python train.py --crop_scale_min=0.8 --widths=[48, 48, 96, 192] --blocks_per_level=3 --upsampling="pixel_shuffle" --residual_init="scaled_by_depth"
Rows from block 2 of a small image denoising model, named by matrix and row number. Rows with one number belong to one channel. Each number is 50 + 12 x the weight over its row's rms, rounded and kept within 0 to 99. All counts start at 0.
Before each channel's rows are labels from the 100 images, of 14848, where the channel reaches its highest value: "place" is the part of the image that holds the peak. Only what is clearly more common there than usual is listed. The data: seven-segment displays showing three digits. In brackets: how many of the 100.
# convs1: first pointwise conv (model.enc.0.2.convs.1.weight, 48x48x1x1), inputs 0-47
# convs3: second pointwise conv (model.enc.0.2.convs.3.weight, 48x48x1x1, transposed), outputs 0-47

place: middle left (47)
convs1.46:51 61 47 32 17 52 53 48 69 52 62 49 54 53 31 56 49 50 48 49 53 47 52 52 24 46 49 55 45 53 39 49 60 42 41 95 60 58 46 29 42 56 30 48 56 46 51 43
convs3.46:35 35 60 48 31 61 45 63 44 42 70 57 48 61 51 60 57 51 69 40 66 37 61 55 75 81 51 41 44 43 66 47 49 67 46 64 46 34 44 65 41 46 37 49 66 66 51 52

place: top left (31); top centre (27)
convs1.26:40 40 16 52 57 52 50 53 68 62 56 64 60 56 43 53 40 66 59 39 35 39 29 38 49 44 58 70 59 52 40 49 52 51 37 50 44 42 46 45 40 89 47 43 55 47 31 58
convs3.26:16 48 37 56 47 47 36 37 65 58 62 51 63 35 60 50 74 56 49 39 49 34 60 28 42 57 41 45 34 44 39 34 39 59 25 52 54 44 46 57 53 47 61 38 53 36 65 57

place: top centre (38); top right (32)
convs1.33:54 41 42 58 33 34 52 56 64 51 36 45 47 51 35 51 65 58 53 31 39 50 36 51 57 60 47 54 81 56 63 47 25 75 63 41 58 43 54 32 37 46 66 38 62 46 30 52
convs3.33:65 48 49 47 40 43 48 53 52 52 45 44 46 47 47 57 51 43 28 46 73 57 60 40 47 61 67 79 51 36 52 52 63 35 51 43 51 62 37 55 17 62 78 31 33 60 43 57

place: middle left (55)
convs1.0:47 23 47 77 75 55 59 49 36 21 50 66 48 49 45 61 37 48 37 50 41 49 48 66 32 56 52 52 56 46 35 61 46 54 56 64 41 47 45 25 45 51 67 51 61 60 54 35
convs3.0:36 48 67 48 59 49 45 58 48 38 34 49 38 55 51 52 36 59 51 52 54 44 51 55 61 70 30 70 68 37 38 49 49 61 46 74 64 70 40 50 32 66 54 54 29 56 62 76

place: middle left (53)
convs1.37:44 36 56 37 34 37 55 44 39 53 60 25 49 52 85 12 56 51 57 46 56 34 54 67 47 44 58 42 62 61 42 48 51 52 36 50 39 64 50 45 43 49 55 57 61 61 41 34
convs3.37:49 53 55 62 55 66 56 58 31 44 41 56 48 48 56 74 50 44 59 49 47 29 51 50 66 49 52 38 49 60 28 46 46 65 53 57 68 73 53 79 28 53 30 58 40 42 58 70

place: middle left (67)
convs1.39:48 61 46 55 38 39 50 50 39 48 79 61 52 50 49 49 67 51 53 52 66 48 51 61 40 36 52 61 60 44 58 44 50 52 36 63 26 51 46 00 54 54 52 51 49 50 49 48
convs3.39:48 68 52 78 41 42 48 55 50 45 34 51 47 52 52 46 55 57 78 52 57 53 53 57 52 08 43 62 58 68 39 57 51 45 56 47 80 66 49 51 61 55 57 64 48 59 44 62

place: middle left (40)
convs1.36:51 55 49 35 95 47 49 51 35 52 65 54 52 52 50 49 47 49 55 48 52 51 53 54 43 46 51 39 45 58 43 58 40 49 35 61 50 55 49 00 49 52 58 48 53 56 51 60
convs3.36:52 43 51 58 33 52 59 65 25 46 47 51 53 60 45 36 54 52 70 53 68 50 40 59 33 27 45 65 57 65 39 55 76 46 47 58 56 57 44 32 73 60 41 41 49 75 60 40

place: top left (28)
convs1.27:55 45 50 58 55 60 56 43 35 53 69 69 46 33 54 46 41 36 38 43 26 48 31 61 26 58 50 67 48 58 44 65 68 48 31 37 53 42 69 26 63 57 49 71 47 51 54 45
convs3.27:42 72 53 33 61 39 53 47 57 31 48 41 52 47 48 39 48 89 45 62 57 39 37 47 48 58 52 68 34 57 66 64 40 57 41 50 36 53 29 61 47 49 50 33 32 44 67 48

place: bottom centre (28)
convs1.15:55 48 39 52 41 57 51 42 24 46 92 59 43 55 60 50 55 51 60 49 67 52 52 58 28 46 51 16 29 50 64 60 42 42 53 48 56 63 40 40 56 43 44 56 57 56 60 56
convs3.15:56 64 55 27 59 51 40 41 51 51 57 65 49 61 28 64 38 54 52 62 51 26 36 57 67 71 40 45 33 63 43 50 57 28 55 61 60 45 55 53 47 57 58 77 59 62 69 53

place: bottom centre (29); bottom right (28)
convs1.10:52 41 10 57 53 60 55 42 37 53 67 54 56 61 54 49 48 56 48 58 48 59 39 39 50 55 52 46 42 43 73 49 48 45 42 55 45 51 18 46 43 57 49 87 64 59 33 50
convs3.10:56 42 45 35 62 46 64 77 44 34 41 60 44 35 51 57 63 59 51 43 33 43 57 63 51 49 87 54 61 49 37 48 53 43 50 60 67 44 36 49 55 74 51 32 46 72 49 55

place: top centre (27)
convs1.23:43 80 63 55 27 18 47 57 43 51 72 54 41 49 43 51 46 58 59 42 37 63 37 55 35 53 49 44 54 53 63 57 18 61 50 62 68 58 50 53 53 42 51 47 59 40 65 50
convs3.23:37 46 95 54 56 46 49 50 42 35 32 54 58 42 53 31 44 45 42 54 48 63 36 51 36 66 37 61 56 51 71 51 60 46 54 32 51 53 44 41 36 34 56 51 44 37 31 41

place: middle right (53); middle left (27)
convs1.17:49 56 33 44 54 68 50 53 53 38 66 60 59 59 48 53 56 65 50 38 53 41 47 41 19 47 66 46 59 38 33 39 55 39 49 41 46 62 30 43 42 68 41 69 74 45 27 67
convs3.17:47 57 57 45 44 53 38 44 37 44 42 41 58 59 60 45 45 45 51 46 30 44 58 53 56 33 59 38 74 65 79 53 59 39 47 42 43 30 65 44 50 52 51 56 88 57 37 72